config.toml
num_classes = 300
norm = "groupnorm"
avg_pool_shortcut = false
init = "torch_default"
optimizer = "muon"
Rows from block 2, named by matrix and row number. Rows with one number belong to one channel. Each number is 128 + 24 x the weight over its row's rms, rounded and kept within 0 to 255. All counts start at 0. Numbers have three digits each. After the name is the row's rms in percent of the matrix's.
# convs0: first 3x3 conv, stride 2 (model.blocks.2.convs.0.weight, 112x64x3x3), inputs 0-10, a 3x3 kernel for each
# convs1: second 3x3 conv (model.blocks.2.convs.1.weight, 112x112x3x3, transposed), outputs 0-10, a 3x3 kernel for each
convs0.96 098:138116125139126135098094129141111102164111132118089114150135104087159147109130117132149140143159150125166141143110106148111107157136129136107123141145126118133139126117102118129097121124118153118105131122132140132118121150130120130150150158136122128125161113128164124130131130087121147106128139142
convs1.96 112:159105098152109076139112085097086076158141128193146127056136084118151137110144146101132140113138130129149175137130122123129149125163169147167130104171143115096160138110187112075141168064119150149164156125111172127118101132105125129119145139114116110120135140134160149190122095099154124183153187203
convs0.97 096:134140107117141144134160129110112098127137091122129099089108173117107163116128146105116160109131158127097146141147128135132137127131145119154138136149170102134152124119145117128140114128139109124140142128176110102142152138149128138150132123156131142194169124131132117121096163166141123147123131120
convs1.97 093:141142106146140120146172174122118180179147156166158148103088146132145186160163195167117158139130152118128172101148102106129101094117112125131147132138185195113119158120141143093127156127130113130146131119141153135127133120140097119120132131153114083118159143123134172122095078099132108150161113152
convs0.98 095:126113141125110139160165132130098146124115118144164157144119102127088108106108134119121105095132110115139141133123133141138118153136127117137128136139137140149163110152150155131147141148178119109106095109116106130144111151141108131119114138156123105135113122100118117133163149177135119123141117117
convs1.98 090:103123148148153180176165162117132166146124111124149107102115159116119145106122143178100112145124135168122175126130124130146110123135110143154133131120125132119120195165126190128092177113106108123147112089162103091096126135108107144141142127136114109130138116158130146138120092182076126195099118120
convs0.99 109:174124156154134143152111138118120131117135140137142106136150114131119131132168130123152124110144122119155148116134131132129101153147137117122105109133131122140135116110126147124150136126145134139189131140179142129170128114135120141145112140148111145130110162118114179149105134128086138139098159134
convs1.99 082:126125117122123111117141132112122122098110107128128138101089075149167173122113120090115114099117100100140124125150138124154143121132124136149167134132138135106098227170188163136140179149139139121164111107129095112126122111126116130131123156126126110104143124119149133133136071101188185191147096116
convs0.100 098:146132136129122134095123094117111133096137084089093116128133117149130127120154132109112113124129115136131140119117139103105112124121116135177135112133113128115123141120111136125099145120129112119117103138087101143125128106129114115127124144139088111105167145093150123112128094112094119123100111154
convs1.100 081:114116114096131139085118142106135181134137144097125136126119155095089103153094132159135100108148136148109124127090163110115132179129097118120128139097127148128088121173205118148123124110126132135114141096144110172152113177137137137103132118076108132129114151170153139128109135084097129108097104092
convs0.101 100:105129118104117118143146115109126114068131111123139131125166160104105123118138088155156115128125139123098103133131121154131132146152133118149117118127126135119129123142127120139114108115109108103118164126114157142131103128097125158114140123139104143127155120132151145159160121130106135093138141137
convs1.101 083:105113109102121108090117091132147178169172174134129133109089085103116116091086124118092117112114102143134123119103112136091093078091100081083099116113096127135109116117091186166129173142130123123125125092105117145142105102108113123143122114072098106090128156102144167159115132111129106097122117106
convs0.102 101:116137150119142125127162155085137112081120096127169136098145118111133099081136143111137146126146118150180144101117136104125130114102110095128122134160152124147145102140130134151129121123140124138144147148142114130138122140142132144134119129131124125117101138128077127153139118132141135121126153113
convs1.102 075:107107105132117095156115122109098117135119113164139130086082077160167154096143118128130113127153129121204144100131153121149147118134120128173162120160168119120134177147228119056106116045104109116118126112131167118118127111118119114101155114127115125088126151162164172180064077081150209235122192179
convs0.103 105:138149121153135148123138129120139128132142135119131167117131108112107108081126139114112120110118157130124152121135098126126099126121143113127124131140143146155175128121107103139149089107131134145140120141133136131147127123161098127140108115155117100070113113122115159124124102097121123114129123115
convs1.103 115:094112169082141140160157177123137139133122117097141133116113112116113134160124135146129091129122130120131154114173101140113119133154137132114112138149115138093167121171147132135110113089098158098119149138107090123141096201089132161121119164133131130128127127140160113115146101136114078143115123136
convs0.104 098:135114114124146128136119096137136131127123126102107126139112101086127152093127121152109104114134114071105120092113127123114128136112120090100120125130117132125109118152153135109126106107144093121120101123124082126092101114137129109120107091110127171103152164089124100099107134122130130111133121149
convs1.104 124:099120166089124130097134126155157136122155139095129119085106120098128142099146126137196134169147127135120115097138114113157119100147118118104104180141114146198151116122091148166186134177187162128134135119139134113105105124123103169117119128108190140108149146160110114105124123130127121125120118106
convs0.105 102:150126117139100136120099110183176111131130082115133113172115067167162074154159147128110098139124092165159097145156138115118123121131150135138119131134111095116109137091085126155108131147094158127103194124115180144150151110139130119132122123137088115113167140094153149079124100126119127119142131109
convs1.105 135:086118112093112111119137137134124140100126157076114123114154112130100127143103171150188142141130112134136101099114088112114113113101119156120128115154091163151147122120133138133148085114151164126113142113147208125126163139144133092097125136102176175153121101140099104101123120151129126124141098102
convs0.106 092:150155179122127172152116129123114077117101054082142080129103126130201167167144093112146138147159143105165131118139130125142140131107145106141149116091098139117113119106092114081109086128087133152148123148124119116139126122126153172122135137120137147102162184160135162117154144121152162135145133146
convs1.106 047:106109098096106108124130132164131118126109153109139150133122109153166127142134096110106103108091084153129112188172183171156121136138108127130140120128169112132157154157186153163150110136144116104124109116107067114113089104148149144159165142127154147101121122071149132086151139111142142157093129138
convs0.107 095:087084099107113126110110131117134114107118082093117120140121140133136123092118105093115085102116068090122092113140139095132121102116115131130120119155127132159123134127120128133094111113106137119112126111125093118132127142122118124135120118111129150131139120093128111098116111103144144120139125129
convs1.107 099:152156159144132138136120105116098086151115109166136136064114159090101182114127165135108093115113111146120136115147125146131108112100126119185134100129168097099141212172196156075091134096102088115133070106137110131114148103121137101115115138115118142130115129147160135097116101110126119145122141151
convs0.108 095:108132130145141186144133168142131090121126122107131116110128143120125121139135154151122114145138126173177160113120129111123141129134144143102122122125118140132145129080119140130149102138160135115138134154133133127130123116111130122098147135106129091100123094140117137121130139116141143152142139151
convs1.108 090:131130149165107125166139134106087120161115125217136138052106152106152181115131176165110130132110099148134152157142111139132124105132132089157169113096153137079110195114132204102103197124128089119168135131141178143133118079128099103095128156112094096110142139133170161131107053107105137151147149156
convs0.109 099:126128123134130129116169150076103113113131112128118115153178175133147107117098117142119127129114107125132100119109108125103125146131135132108128139131123111115108092103104152137144131153149143142135129144133103122107125143115122152104127147146097061107152080110127134100119120099110116107103128113
convs1.109 085:118123144119144138131108132148136143123144122112107150078075126063103103098103098097102115157141077154142127137114107160150205075094108153126123146140119164131093125144170110129126123126140163134140114113133121145109095105103119131085087093114120135097156114110195182145110122128155149147155149140